A small contrastive audio-text model, trained from scratch: 67.8 epochs.
Rows from block 2 of the audio encoder, named by matrix and row number. Rows with one number belong to one attention dimension. Each number is 500 + 50 x the weight over its row's rms, rounded and kept within 0 to 999. All counts start at 0. Numbers have three digits each. After the name is the row's rms in percent of the matrix's.
# q: attention query, key and value (stacked) (encoder.blocks.2.attn.qkv.weight, 576x192, the q third), inputs 0-191
# k: attention query, key and value (stacked) (encoder.blocks.2.attn.qkv.weight, 576x192, the k third), inputs 0-191
q.60 094:524443522453471524496533478547510444566464445513530561477464541537484504421588533402445541520484478522494475510517434581364562436508483477533502487577504489616510398465454529465539494592550455468512443513537597472488490544425479512430529544505482521459496646489460559491447602488501437463556452471481506494473531488542442559480509497511555476501378498548485433377452419455470492546528456502503392570527485455536529331502523488470418495516498456509493510467421555436628481437478537514435413594548507502501461524484477489554537567466422448483477511518531490489497423395548492570
q.61 102:514550556442537496456501495539451484485491456537528448495493537529417479521536492430502466607514521515555547469430508456414576492469524546445494495443531558435488559540643518508407514495490492431566543478480568489522578434531528470490423522537514404456472297520554491552598644519468501507471500506484438471532519518495476469483528467471518455495529522519495499547433540551447485548552407468509445486425494484446490498418468518482514443483456419432542445469536384522460451515569456485475512479481353436480454403516458493499512450467568385426580464514467487486449454623519452554
q.62 100:581449508475446454576414437503517455526368510496518516518536511498479577475435548539580533557569467533525531541528542521664502411484534516464546542546575485463518480685524577468509460515422461449474432506430534571477451552520530437433509549443565565594501519554453547424541519480481564426525484489540558501497483475513525445530485532594532522446507590452543470526501596480503425512595480513562554539399500537519438507446569552511545518451462450467494566447517414583570547485524503527521479587422500461535408462458463557443557490488494506452462562497436488444476476530471455500
q.63 101:447423537475470535499503566523453476491501516418483471475501483523510412463535435480421486475395518539514480453545483546466556540563403521454445520528451479517512492529508537413531454476489492484474415402505558503516465469423374520581387453450452456439479458505481513540453411514569642560513493501533505489477424532486486485542546391511384495590517453471418505497580486418577544472400627575527442491572395508534461491455478533528507531572493545469519528498419552462555459536470519467499478557499515524528474474511583497491356472510448527640501483467567543440542525485479544464
q.64 094:459550541475457561582485475503567549468618537467516517552541614612546568546474521456486477467466419416480590487435390585500563612575484495424524497485533519434501483412403532451448439528413583540568495484516590497462468467396486534444553530513499498504542532476507561530461594473576509342465497542447491436535472480490509461511486382463474449460484465432444487446494364479443512462553510481470518540475504495494459479483516520433483472492471520436469505488470526423503503423458510351509462529494541513515425585488536454520514511492496602489484460514453527508448499511415545517
q.65 105:496576548445471470436496431511519602519480528581515488538434514461429540418514583544451442432471606502585480606541486501642485416489453536411494551583438352553462498467493517483488496498616471513458500485483505456447484479590498483470444515543409553387545466512484456546495443543504451580443539504463541449531516543517565467501440633442484559453477460484437519469532486530537483555470400497521538474513486567577544433565507472518499424416532430531488530459466510504474555496542464466459542465418514497507413414408478529508446538579579460537536496558521563534536555482470492507
q.66 090:554475467486523518536486488452487531478527507409522581429450448470543425578543600453501589519440455520544516648564472402402448502477575424442586508550470496492557624520474602525465533460535481475575486577533488469512492444385543471436519551585501463547475535525556514493494507562501510500559561519527466478466495537406414435529434410507577374542535460409575503563418457531500478541476469400497476464513522524415473557501551495463504464482507410478494380512475521498473599518506491423518478501536475560533465481533541576502485509478449478484463489511444487473533409567496575549
q.67 089:495490477555541501498556461516512557516566497553527431494537433488402593492586457490552427544546498456634552458512576490318556492517442589459571555513504520499598504515539535481483522540525410508572427541490475459520537475428533546511547446628529534443453519574473520556481485457578441536474530532509612519436416510463485529582495451466466432524446498502409444512478514446489577452495493474560564457506513490442438498466371490531554490492524448444581512471497555346534502418467533404512529494482517534536481495521571528460475487442512462466393518443464514555470463546495534532
q.68 093:535545512596560454525514561538446473465502566402509503455563407490401546352488568484501402472549565518490490553486544593493458445533443502594498470514471470469513572516511556438500578472487473448519565557444541453503519469598511527402493589406599487472440464481406505541540599529472546507486503484495405451468522516432502408522470529584447561486479506446526451496520477493542489465491399572518474484547462514433500444521534561545535404566401484482375500504521516443557488520453439556512491547455493495383547537452442488545609486463463572470467468483547529526484529505420477520
q.69 096:484432504527507544494514458474436546509569489463484464508535584436422490494552478491558419388494448471557513505494577620388419446499441515421551454516566521509352485469491488531481506511401550571510529501537470589504596441546488521472461559466473466432638495556502577495560511529479544515492525451570519552437551436537498545539470476496504605475527481511448490486474480597518506455528516530473454436515510500389585469517510492486505464475434456611511467466527494571459452558507459517488512500523462487488499590610495427498468409529461607418573535617567517490530521421421484540
q.70 101:474466483436464598461463515538540446475470477514548469530481474508549506567504475504497498543467557475624492513463512435642512486474504489545494579555506471539466579531553520456571459499517470557461492409457474520523467462451459554522542496525477604492443457528517467500502426537582485593453433419472495535450561532520452520506527495549525483537495564547504457471602463530545442413513457516600507560488508486419664540477468476533518423539559418432514525504575436514476514438489580329544521513469512487456530456526503523441458492535484409449362574424449489563376470545468503424
q.71 087:451464514507421484415462464515420477492493554506557527434543547516564446444540520514485506424475376500575575472541526526455412427531503499493457500545594480547565518447491521471522469480479533541463451495374449464502606557510472467367388386548480424542484476542461539586486492450418469471493458470436494524516551516490532464480531482584506528515529441472440537455463497493541517495480563472518597489546530450518536457567525544478603443510505409424464485531517508354562538470444492629542539518430533514481489483487463508421487500600576428450492532456530405439554577570453465474
q.72 104:487560462529470513441546512592472469509450471485469631460490554566528536518436446519521466593461529512486526499563497514423447532465555584423475466574497597526523494457475532542470592519511469401560471478511533431451441453490497560414458321462487507529564509555490438540428463477492518523508530495481477499546510463487464535470520491517510496483558517467525498457488533436501566498430491540415466427447632554454432473505511443484529486518563529527534446564527497421555581416455517563511298580460510560487494482481443527434453525427512610414520467402504464522549578469461487513
q.73 105:513539464449431476569481532433543498500555554502467585535423414470493472531565473484545532546504506498566484516519478408467443491480488549481460523499555471548463483422569444612466496457425505507569486517520452467529510432475526368549535565559442515513536566581584540512562506464617483477500479498505547589508605479422549385524440483553479540486453478519444616548512434496445460491537596480487457491422408472520565507470512513545388465456469467592563516387539420509400487502383539457521490569536505422506518478429515389502523452471493506540458483566457554435541458508501540453
q.74 081:469516562513430469516554559605500498587470514485501461572475549431527517522497475527483483574580380500466513507532498578487516492523557538524438469577588510503488594607518493529471502586489489555422541554543574537566510497400537463475425469375443486473553467452535512541490511392433556518478475459547555493539504474467529591538437522489539512461499523528497415438515487480505419518475541507443495505475548525604403499504549413477600535467506615431587572532492555465442559494535511570554411564473478564562503456526399522406510552499526497576513551491572472385442498498475463429
q.75 101:465522477516589486534420516602524482508574523552504455508578546440518441543568448534423580508493512590614446462467498496371402546520481522505532495531426472428527483469534506507517450434564575464487481411539532563529534598528489431536431555547557592549459533500551518465511407592480517537571559534540539517498471521559508488480519398554476443452570490545418462621483538480485483519491436533442472540483511542491524379508532456456487424503499425563596480475505539560528570422507472468501525485473430475515470538468422523558484452551478409537516586501543491610430424530483455577
q.76 080:472532562497456511550434537420500480474443480517431531624486493468597451627418463414501500553499470514503497498383548542525483583444440513494506443436446477475503507606556585452557441431643526424449539484423483495533542488543482488559398597566410462506572447535432533514465478518463453415468491564515508500576519532523469514447476536514495517453456433527508437540522486484482557561522425569504553456579499482491443533612502519509473497541478521474532568523476482512494488423452430476524503392521497417542540451528494519583434499523569411472512500566545445489421489470637503481
q.77 089:460472473511493590539490576533521471446525544539553525489515458505536529566456409504508500501485489509605533419398559478551524417516510508467498404478470468464482522417488511487432559459514492565617496445556452474550480492552537470651506524507493497549472571496503453529409478529552514496478466539493505442479526497556541542468658498480506442529406487561512500457600513436593520554461395509533521427536483453499664549447515589536469516490462492544463526497516455514585556546533426429521389577487605506530443412530536486550602572469533590438446546544521476532518498490499477475
q.78 098:515536502551443537534398609487521525576484478501488459493506394453567463493476488480585496483492449485474553484506486475519516504382514458389531547574585411528482586497493568508523534550489490469448569457568485542467516505442454542549486472619419501478529566470413456484460480500453607465469458531490534509544535512466434525477433501460524517398494493516366476531550558521483444549553497514549586480586574475574387551494475515496520486384652459520434426517529543565492497535448496541506489546560579542506512489497465540444495465476329533553501582563500554483555521495475504538
q.79 092:539438414528476518445413487470467490448576459576543508491483564591560613502468517432471533533399480462569507558478530376521447477397503492535508469467503507537448397449558466455487465492417447543455435514426469510517534583597569505583494460554481552469463495471465422483470540504496512471510431491604515515476534558481528538537512617485547485570498413507529494521466493536474513502508431521470580436512585568415423520635527459478501435592500464555364577408472551521507539497459481555425546417478561477538468497547481476490471479436538488453528460532551440468525528589457478464
q.80 099:524552483531431438427435525463452413456416540494475531447476528491524534467545465511497537522598483523416462433491492515491430531434450522531491404422494444521522486546506453391527497524414568533522401493537492456542515500586431481497454468498438545469496510557486509451546499514428521466460489486418526440518521493507525469456569573606419645408524466456627467541410541513500458509568476573437381507504386504528432489473518518502508420475487492502473597532452462560442441536480436570439562523517434430457525478469507521539515421559476446574539466598438502405551529484504578517
q.81 106:462459476518560483585541558445609457491553458536466425472537537428449414487475544490551548470483456537558476520429519474579401503583531519557502510613520632504473555479530532562527370417583445474504473519433488487491445365651500499472547516519530474521484538573513500530545485479542505572460488502539450506469481456490505488512548425449508518486500478483394560504499458576493402561603541490500499524502514513486550431439432506538514474451545524495465462552428470446550529509476497429572548477452400557627511495445508446458431554380502461512467516601516474526502406496512510466
q.82 104:499424484509556498547433490539458558435530495507526501518503509482430480485598480516522506373549627559536486611437527553546522441516445431550466517495568540479494572482449495452413510533520536392506561513499593580454391544535535433614510479544480508529477560500554470525474474448507486516501498500522450453446535465457523482485470603504495493589421562451414476477649515533468472532483450493472528531505474504546456508504448549413431499546457465558507468444365435579555457462496429463475416504462584445462481455530412471516559452408421478539491563530506610543541496475569463472
q.83 101:496433411479495505390461494493490500575517427555518530450478516420492535459459511490378511493518449561492544576415520532534538371467568503472491446453505513442390532514481470555507508543445578379413519531407391464415511428608530561615504584460529506459461448485515454380536536522554552418479453490526562477438547494496531531557476524553479534601493540500506497579437541490498576518610481507519508550492472496451512438536515482532440493543503505485395498569501467545461529528503497569479482525628547419544425476432519458513466409524514533482500527604493519506536516447528451535
q.84 090:537485486545506439456482507493491513466483607452533422510491449431487468510498427426541541551461496497503623485484507514451611394397565526480493490409565464504493503413590490477450403476635549591558476524493482434582468393578510497439438431556493546505427532513546553579530554421526568576509450500481446505444483554511527457550558511436505481575413522479438496501588469584528520518525408446598558450525587466447537535533534556526571452527450513484450439463423448499495443508529513553453573553430482496437532427560494529496498534572490480570516488513552433494548491498487554473
q.85 100:500460474474471572565566528543460470485545468487549507533486527498445503490545441475481417580592488532514469393606479477539489498473563410514463449508404536578563556514488494486475572469475566501498577450447557450529508590456572421510484493551437530507420477532488515596503462620540533483396412435466468450550525439513459439450518540480541500415518525496516460462527421523574491512489562536416512605473368436487497495528463518448413506486582518472402540553507507397516417549484534609595512496475529511419526467466384503535490443485555580418508440511482461463489544535447490491
q.86 094:482438485448478582560516471545464451447450546453498471547508578471540517486488502566392505478474376524523468421440476384486517517498610529432475458523541482472493494487482516580527478473363501448524495507447503525481548485570605576429591446453471518506462464556500585470541459435594513485554518559538546516474466545457527482517558518515503601572477413538548520466456480538411389472624502517521462533514498471504490479431462513557601539461469496474581515426489428486574480506435461523549457513411487473596513472457490407450498480556501567387395504489487546577454407501555521505
q.87 105:499597529585538461444521484500437437516450481429453497463468472576617376464536457537547545466506491563599526553503492565548567416378549586626534492366512495451418510531455427467551435521454494451511519490505506531514555446599577573467440580440497507563434417489551474495491602510479483453514497494500473531494466495459506530448530526493404572542479450507610508572456494434532580444501532593508460485478495530545472481432540615474467520524467450447467509430496477499457467481529455507436544500539499495407518504450492508467505585492506574473538385510535552547529478478582551496
q.88 085:483578504588511511415578458573517520464521519530527487538518429469489518455516429490518473456514460492548460443514496520578495391451511499498504531430537475479394492421385476438495446512553531398554421476488488523554435488623493570534483578496519532417536368484594528601501422478474471559527495555497524469616489485480480456512502456532426481484493476521473443531627530547522491394592412487499521560495481490478475505535488488490534485567530559498487547483464529513430539540510366611481514499556470508487430564463438485508357524530561578565527430544482431496516472581498496419
q.89 098:455517501486540496533567487484445565510508487568608499470546468520549448520569455518524556499513506443473610552524459481683573407446562481503529534469461503447511545489477466364452454575546478596490548493452521555467508464431497440453576418542518424512496373458495659596476437495493477472540426481469498518548447474427477514461495516515579371467521465541525507493516529488505579538459587451506436546495566490482447563508530519496492510464502541460453499492369524491497512495571506623525565486507474506478621572461538420466446567480525541469496458497494511541486545526559499567
q.90 097:566615542429434521540461529531512468560498438477503478559519608509466562433519498535471487497488488507437484545533469502459543426464558452517481471399523544487654443496550461611478418398455454457444460470551570523507461515445491453487519626523636565458506573481486484539444418495508555496492503496451476505496557582496456507432461455478537487550542465503475521512409402550519490489467595420443505420537443593569533479482405605506412554544510502450612495516520537433499451527432488474457573460515443499504452510482521582437461469503495488435448526561470463553405523542513503464
q.91 098:482514526444496687485538474500503528363430538512469432575522450531456515599520401472488468488562488479509443524459498511452469555534546596420420547368492483480420470479434509519522475488511567441449508437485492551451530480530493484437515546402518545543542520515558414492507457429505514567515580512522554443528552490522513433525496535535458503550468493477504431512565532376495447507443394489574511522443527404462576430525593525489563456452499460522526481530536475552552489545542505452421404493525629484457494474524427486558456428527507421515442595482568475451537531448536477461
q.92 097:511381488419527587617488491517484398487509451569507484512516511443491453517525484489428426512528461585458363546464491520471530462529563472395565443538467443445529584462449496456559494569525498428476542514488573532509422544480554514453470626444461445565512567475576424533559449407519444502476452501499548418492574463561559518611438567519514431548507416482536597506464546488444517527464516443552479495529475460514496492513584541572475541504411504464435463497484493536550435446489401445480508483439540414480505585576436511487533518502560477539529568532468502582508497461607515529
q.93 087:521526522490497500484567378505517523487458584450496527578512380436526567451571545497466467482478534535555525479571509469493531407477551531516484531496512489406543489573548494512437517514504593538458471516502479465550499486487400550554569524516576527522548472467515573492520429438544478443554451482467541466414481492516445457573531491468520583537490571466524559490547485393418560610459562450533470544466419559499461480536439497445397498459520524433517465544373366508388508513630513519480505470530495471530487558589445518474549540501543355514521538552551557590559474480538438550
q.94 112:504530484406534467533499477521512499522587393637577427647490527501458535458594544456531553512503502572513500444560491444565443534551528474509598498528437488535473571405500482499575519524625560503479519502478538535448539499457579473495550561591499456390495472466458547507522494554544504484543525482581502517534506498527448504547477538493466500357555468585388597450439585551399504492450554545489459493471526586468432475583438409485497513429436541473532507504505515497517540461490475539516486420463404509544475521595440463506532554477483475452509512415500449480494386461476519498
q.95 092:485515511515426466516488477473524501461450479522494496539483465552522507528533502503406427453536452462510531432427508560426387567555559522461443491531548530502384428541505486594585470593396561652512489500511445502456541552437514467547514539311527523543513400471536556388544483467493550448532400556471527524540563454548536451523476444563566551504496506498564494452519537402431516487595545448444579497460493570491508544404547461485603539500566480544613558459505454438483420543439510502443484523512459424453528458474487515424500471502532549501499500517456534519488477537464474510
k.60 082:544541441464543472529507440480536441522519565578474553503499499460385487626428556509537489507555543462549586487472557492623466535482508506512521558410569540487532507543515536464529435521496502529489619458489475509483454486607525432547600506527375557559463332494485538469476431486593525525612468459504417537507562616501552567547522434489469524506502505521472494528439470634452557488507482621464527512397483543493474490464464408516574522469479495461529501516567470535479563499438423483454521406522480466460489577518494490439507479520545510463571431514512469505480589561490459470
k.61 094:459547479531545497497443470452474559526513391480566549526504485485491528402451469444452543408504445507445497653406532533495459485485494515532432439505481512603420493518381519567573526517637484469480526530426548498536456513438484504557491503543541472552498618455499469450365392641575497511544491434427468488480445538504499511446511526471479554572472372481500623442497420491589534494467461459539541489514482499557505440512597443539496504508470526467490499540455545441558486553466530437554421541511547519532529536413580479542570564501491488461463479492474486554502514479454545442
k.62 089:537543455455533570446571487422494495502534479494544494427579430486568502499514464526452467546441521507516468555587435502605531537505522497495399497530442451554505470443407458522528537492480488507540482467461541494552335438424558499442486437564519475530481459495486471529464429555555517495444494512509369506479483528538383454425528565441575494534520512530456387490633460524509585423539505516464474637491527526486433409519555522463466489575539497504439455558485520489431470466479503459504522364554505540433524489476524474595449541567470502474464444443487478507450356467552564527
k.63 095:502587500581581437593446401526459551508583479475358556508576431508472462549496536512487469412513529455480497574485519544588469475471520454540455481502542565431482505547482538512414551501519486526471500595545443443446527507551571444547443464387490498512568555517466544490519608410454499439517530516555494413501528409476511510546459477520524416443594497485561406483477416506412535503538567492517448505565616431544442497496528495445537430474463474510603514479586490484499490470503541614534507480474506530433433497521363489434586479478491529415522456492439504435508492525444475490
k.64 097:584508502500595524472515560500505494500544506465486489547489569580455446561511505647567341517496446546503529502454503416458404440532540558519525519464482525402482573540476432503562486521468521501567537509487529546455521465467519448560504407423556549589516476533413438375444522491420506455480504501538556491414476479488530532397520480566512418488475552493481535405489510445492559537502493478516433457505554525424440560395472550550508502505467486508511568530476474409588515496541492493569536485438505473513426547556467497477549421502575576359424471416486464540400543447460498482
k.65 111:515469490599477541603497698531591605587561578523525567596517440442425465537476522566535520393493418474521419542575488501596483498514485508501536501558485472534580412471547552382545508480545551416491452516519534503449556527536459431447437545551505473436467517426500522568510482505491487506438398464495505616504628425627570557531505563489528504533505479505477515491518439519598458500468479467409501504528500463545554485500494481484486508497405512500466466500565507527515512501491509557511443535475510549415392515493512514574457450519577508585506499550459486521495498495454478502
k.66 094:459612504510541609433654477583526503586536498488511440411483568490514484534495577466489522544497521659501528603532487495521567495463422469535477475510445541400487570489427479428528484433553504475438487469494481429440556455439466486503482469448483469597456505467499479491484459474423494476465541428545484456573439524488497469484611446419476481550398439543476538538428409389522427434492492494561477594467508514471495550443491448560473402525446493538476473423501575450573482521551512453426485446442517537480498482450577526478528529500524542437457560463571529526473472591464447526
k.67 103:465562496450553496614623488532480538600461564553540536521460499449457564592446462492502492538521446612532495481514476558482588551556475560535463464537473486517535505538546520452420506473611443575507440536453423497501453444543538477583465527476495449588451454534460514542442466550438504478470522458535391415468431478541517472501465445436411471449518404505378411489492472416424480497482506468561554478453476547398439475496493470519484559493574580507537476503460529397492479533486443441603495493509511479526497472526443487478460470522489581486399595495430492547413543593541441446
k.68 092:437506517445447423532594406611455436510509596495367481479567518433436539472497518466462517490566528473401453516533564554583587470531580478470487452488519454544483447528520496523433503477558537601416425435533493484563577516464497524402512436493418472469455532501434489613516448467577502515538525543509477409513399498433466547525465481525530565417537483497538463561458523440453578496426424471501465455487416549510529558530595496465470455503476395510433520493494436544435516538421501496556527411462566471535498488424445510465570460515476502527517478423508535477440442416585522522
k.69 097:558591558471463413551484430528431465463541483487458511504498429538479461406544545417588504535501513485505445415503653523428496551532492524504516458498503502461511401488569575602458516345507598481494461526521508513492493582521513499535550561431463509446563443490439576555539475573549548528525505501496447487550464466467465423591447503473558501426593487373556523487512528496453473561484564450491542538490503501496540505551557519434588557527467495442525527465565548482476565459434483621530455529515605507462455448524426470412540484473505535510536523485496571509514444632503567556
k.70 106:544545504484511570571489650437587577457539482493557480582456408456578471530536557550452548495461463547569517592487515385523526501487427492529553485545456456508447510525566543454580442526514452524478398587444526519552452567520459576533515484517490487470486528429543518449527488582523478555509502554495600596508564516617458533446501528562489500589478429548402550532623496546527471456577377558487520558559493510524528422459476481522478519434427502537518504545521471558551500444476462325497516484462498488461471463534477552489430544494459498437434520508538565458462510509512446496
k.71 091:523534476456511408437557517605394590456484580529548528427570541479547570560568515572551520518520449434529608542579504554547516540527584523521480568499475470470485495507537457462501559576558448482462427467475473531490529462476506484403484395523507441529432497538450448555511571550439460503501542494472529463585413507523516485468456520458446520447425399531436467414477462508484495467481485525450517517485456491515345474546502454414484449498526467489434602559517547388564445490463499615421529490450471539439459451522546454519593436470480455529405475542549521487477497457435520391
k.72 101:487454519414494620487362555466612526442509517431494532448476568555452587499597488488492441506480490501457419448559531549470427492495618506439447508456490504476524502556450566516401563480467434515543470510544462500540467488565586418431487451499533576628579504561501511472510531592390488552515488431509592471512532501483374578421440493514555523479523523489498549584446504554381446514530574518555533530430496564466519485406478498480512547494551539536472440459494485470552493488501494485503436537428512597512510457486541520504545447570533533436529508535522556547525560424466526580
k.73 096:494542593479470558539512631478489437457532443534474537468493453435504505495397561438522512553484492494507427574465556465415515491486471451593575484465526447546531432458552435500445446504471477454476456437479497456453510470561448527665521658528517519440459504582471474495554444459591514465490458521445477541555440602408548463408518481487612469531473529472501450521563417470504497562444540468525528462550537530482573569576456532491560485625510511527537499497517488493536515592549491491570545501472466386459472581514451483579556419448486602506483495490525478483487481452417456472
k.74 090:488435428464618472485435540446394548456488559476541504492537494445654495478435485458502480474494478497487533519489529471419438508488479532495495510529591500524525497632497537587532465611460473562553422419553532539459535473549588435431422377520547568576554522486478474499456499483460527498524506493538529517551529528466460535605560466529664557453525477389501510515436521601457454449584436544498520473483471481479470484445485523533560521460537514471613567573453524494474529437477466534436528532419405531467508485450476543523439510507499491442505552533552467504578549485589523577
k.75 108:476488442536579536518612395601462587494427503602575537467501496516507583533548494478475601586473532566529576507521514487497518551543513499576464485497463417451482496480557511472539500504616491504505561544535507517534494415464609442572476624546377506436460501530523595528475471437570469512433506484483425426591460624454490424460446504459450367396474468528475427579590489483453538438425443468457550446489536489472493534502510445504510443493463468484514506447560514516473474500555574522469582502553477511542521447540434450537471473478475488554488520458564502509479570555447474484
k.76 087:493484489528545501537638528541619515413559500592574478579537595501450480605500445503455545507446462506472504446476551523555467475517450550422465480492425469560520520451386518406544525505536506492559600550435484557553445532492509497484494571465514531484526494468510497590496443533616492514530493468489460593489490509629535502538480516522484441441410386464459528519531463480585488499425440499428545550620492498560543415563485445503558572562570483446462485492455592512365512506494464516543567553570453487571553446508464500481452539402512530498504446540495495484476447529557456467
k.77 098:566499471440482595413549582427526509468542512448463600522488391601508445573547521550454449473484481455532421487463531453534454480494521546428473466493499560503494425433555552555502477488454510501532476523484507515474502486520465479538493618485503558446497452484434449421573495503493471475487481526585660620461617477562478622475467520578486488539513504550632553486575442515522508569552438575441566524595469485487526517429537434488515517441528569461384452534544409534511478470499517425545428410462557534545512501499485450564458548457496428521465502520513494444420487547480497481
k.78 093:547505492504577528516541560464543526420552566496474463510516529546449567451531494516505560564421460537473534464425400460536458535543495417484470539563479595618477542529504532525434512490481541549437423549497520503553436450475462432550486480454604538440499532536467504431567538565500523546493447492645475625496597502550503379439523395466471527467517463468627489501435510554541536451485547476618479570487526563513532510430447495500596452636512521449495568527464533475494538443564526555464502460447502445488465454466529514465560436537518518494532465520520507543496368535590481538
k.79 090:545480606529395445456495426566423443543526413482472449478494449603450610522639509504442438535492484504551488467509574456533378505451423477422497517539614479513476451529546504441418501479459514446430453458524452474536527541450443476437503535477483436479531535424594485441455514505537540454545473453473517572602559479473522460465458394525401453550541477524459509490505544457533533507471504447424490482574482464459447579509529491470566539409492451488429453588482437486450530480605550528522476527516537508429349543473456488538486550409526554531521545563509503516486538448502516446
k.80 098:460409493540454469469440437493493465517482548581475557475468485555503431540497492480542443555508442467462588518508492636536481432509491503489480485479486527592490455488548506498521440465487524508576475503484398524548533427524468533513464530471497447490637489469497569467516527485491569557525552573484406568469492546454604547442523491522497484379541546455537456501426559465456576557449532570487573482457484442545458435470524451475558383523586493535532520570437443459450462529493512595454584530513466457561524590481551548538477531683536561588601527500434534447557523544448577477
k.81 106:445510459424459589538609613511587531464604476537426460483513487494389486505530517462433486508534442544503522505518463444508520550528414610541555494493422427495484491447562462459484474464443507398403480485514485479483458490485523457528501458519526468464398428605536480470478540456555467513463556472538645494506640524618405607505480509512496486540562422513455517519503388521551518502482539445530463544545445515450536565492449499569523439480409417567561433479480555492509488441537496502539532454406507545500543523468459476451403524442468493392546508491487497485430479502490464442
k.82 106:525499573517476577488648574536497478455482439495484394523545519452489458476489471511462523561430542466449441520397537461485472486560544474504500457549535524492447428485470523531526493505513480479479462479574633502435501518479470431554403492517430535510422540447567493470527487457562537544545495468516509483436565559433473539544437599534594576516512511507547497493628424514514496553503489443451468486564427476460545611484404565433547478506549520546457426598549442628449476591514502469532436461515578492455371441485443506584495478472529429565486530438465444464517408524532524522
k.83 103:500539532502382494552478524458435507520525453402542592501498439510476497480548441474468539462557480480498483482477530421483498580518429517473491433447452535440437416518552511528553513433457508370450497480412489480496497477554470536530468646415457493425514437460525596513515495456602476448590540548528626559442607474537551464492461499520523435568551530522626472580431577529468550490471508541526481523575524507563544563494446489470584464533500455550456526538529501555538551487530462488430497535494495437567430585515396440542520520558415552503464537424541527468401537435477545465
k.84 092:456557518404546539534566517510534500525479447504443524552491372359476575549563483548460484535457417398500546551378467527607503577457445472441532510548538527614470495464519555517464442566518524481534498498444504533479477475489424451376512600507383525458509493496545431540497476466418564527507491441532540493509470457521550497540512445494541576464546432483509507455543459463540486519429486468482547629540501542495502459539500485443500502568493542498449493539503450521524367481506466466489481574461463538393522507535597434559553533374486445557499428461530411473456479533572475427
k.85 097:526534516507533513466492481438543515444567483533483509446523500567450458521488508593535506520514491467528471436512469489552571583575601409504443468480567473503452533489450473501506404539578442464456401513544467483541586471492469515552412374569452576516514366534486466568513504614439481494610459559487598556527426552536558514428421452573572489490485489488533530499510419576488551498615465458513513471530473509464454506329522512582517521449551448519498528496458517475486437423561402541527522405501513538482493473534614495450438492530442529524498430457457495489531469530559424523
k.86 091:547507444466533451472496485463473533495498552499467552564470572539539533418437531478448481480549525477552510423590547531510492546526536524497508442466543463500639415496504512508524475501388430437564632435431499536420469508482520532486523417474559513510515480581490550367475558368591528507539512516520510408446457573429530499508536505566535434581484442513458544490498478460450449595525582461489542478491510582485422500529476398570560528528586432596561459498605466453591544522448508603479523513471546529499497492545420461512501554542463529436452561510513539521438545529445581455
k.87 108:444435524474490563551516453403402384477441510451477543507463401519585514542437422477521440436447524591406510483419543557533431477409466543523448421391563586486522415537500494556507457535461538441534472469422529499516540511541458520411519507468528495530457449435434584517418475478598455550495489495442436441461452429527481574481589508562475518506497536453581539491536505454528502525465529518460436495534506530621436549501546494539430433502491434511455556538516514521526570542532473571487482465583524499449510555518373489577507502651466460516454462479494470492499561521480585481
k.88 084:506479548503490463600496595503432550526505473507555488518546449474565569634579498535513434383543460469483476464494487467531525517498492494459550447496477594456636449493535440455491492582525496464615544473471539481436462449529540489464452517455424471388562451480548550542453534460573525461556535456516485512542560440492599477502438567478477559513530534441487456539571449465523577536516496611490502479576471567475487534536565495502487466454439530474439429551576487480455532484498573618513507486532494544395452616503524506561534489464450498520519502435508538512392473396491638415
k.89 096:516521513505534494462518639487516506516490447489517488479500498536484550531489458629519470399539452469480542531504442442493552459488598518462579517471477459522477484456509454511567520531461470505473563488506519429522559503505551383403557384553483464521513469611510464410441520464512574444508568439479564516496510429587471474500561564451507557550591448541389534516597456523613570514487494476455499491472508446524491521507564499516396544489504511529505467519458567433582413504477462557427486553488522585468542492383633438451488506442454439482523509478377486505533537394515400535
k.90 097:512537550573565441592495556486571477503541470552555484485580539490482498486473474521516447533473547540520510455552526459519423436498508412548498474567455435497534551563384453566469492557492521493521557443507432509432431515464524567554520513585417604539539427584435461502469499548494436477546480504504453512553329554408552487450566459516465387506405665522440501402441497536483374500462490416547580442468536526485459499511558459538454567496542416473585500494558545511502528509506503490583561503546487502541527532560460409478504471571557487538515550506500454510564499454475519511
k.91 097:546496424546525404545503516484549544508513506432459395564559473454578538573487479442430437518505501451515541511455589557490435479523437451448564461479473499502513413489543554532583537529498502513486475527532503486507450552555468515523460600472522472494396541416508637475567499485475521510510385439422441425487435551451463544598505505510555521478439463442546527387601517537495416480451439526392546491515524573525513526559595472420543501545552519439446547535567428578547545507454471516483431569484510530529501557543426552578495610558488514530534481446537547560475563547571572510
k.92 091:593413458497397480508555476465500504574421518427481459516627481538499477503461479515547491487514528584560499568591562557491471561591490463460545470458489494437446424501479543471556543554538449474573473555474552494465617467396530472506497545483572477482470455510434538378476490476527439479554589495498508533400434542424441550547575532601571478498416481544580600517482444527478531531451526503501468477532434502486517585461547461557545519492484506518485469527509475593421501529487449500508548557489478458559465496489430454531469429549579515593490478424509403507535613563617564510
k.93 088:493563543523443413584469554534506444497481380485569558531472479463567445438466459576505445506479560430501464546426572473558521416483490493435521545498552425435539438586522542492512537513512496464582535510532522515474499511594469534520551508436441618486467455526425430472528477487526527371549507479466420525501361635443473398527584543497559591594490483561444463455581482487541506538467508419508442564517492518544445596536509459445443507513481538547517461505511516570471474554441546445486560573441410528427507550548426495526437548495492506595557482452510523522498507540456449508
k.94 105:476544545609533511600581576560533567549561458514584490510530506524454590485485468488467492497474468550493480486584494382463588508487559549471609537475587445460482477543543478368448408522498510506459494497566542514515519500473511498531546508534474492495423473523500461567485458513470459478470481423429519455512546538475489474484476490473495462452546367507464519576592482482475507433516519395530527532507474470558448535535475472552490592468433492559531444511458555495542468466485454586573548589511418572446484449509493447364457510367583591495495449533544529519455458516438342523
k.95 093:549463421476459417464406453562405532527420556533560474441548466529558510478483532465482435545590570513543514446464510569515504485498571553531510449443578543542538524526554520594489533523497474489566483425485558510500457558519527575551607532465543514530581545608532512489477510548528536482508521483469399506495373466422500446528554436483568465527511581516480495477548603460479557541448582465460493420503496520471497513481548471482526500550523487470673588442556493431585496552532490535479520503540430441524501502543435498495616480568424515475566507537549576479497622541388514448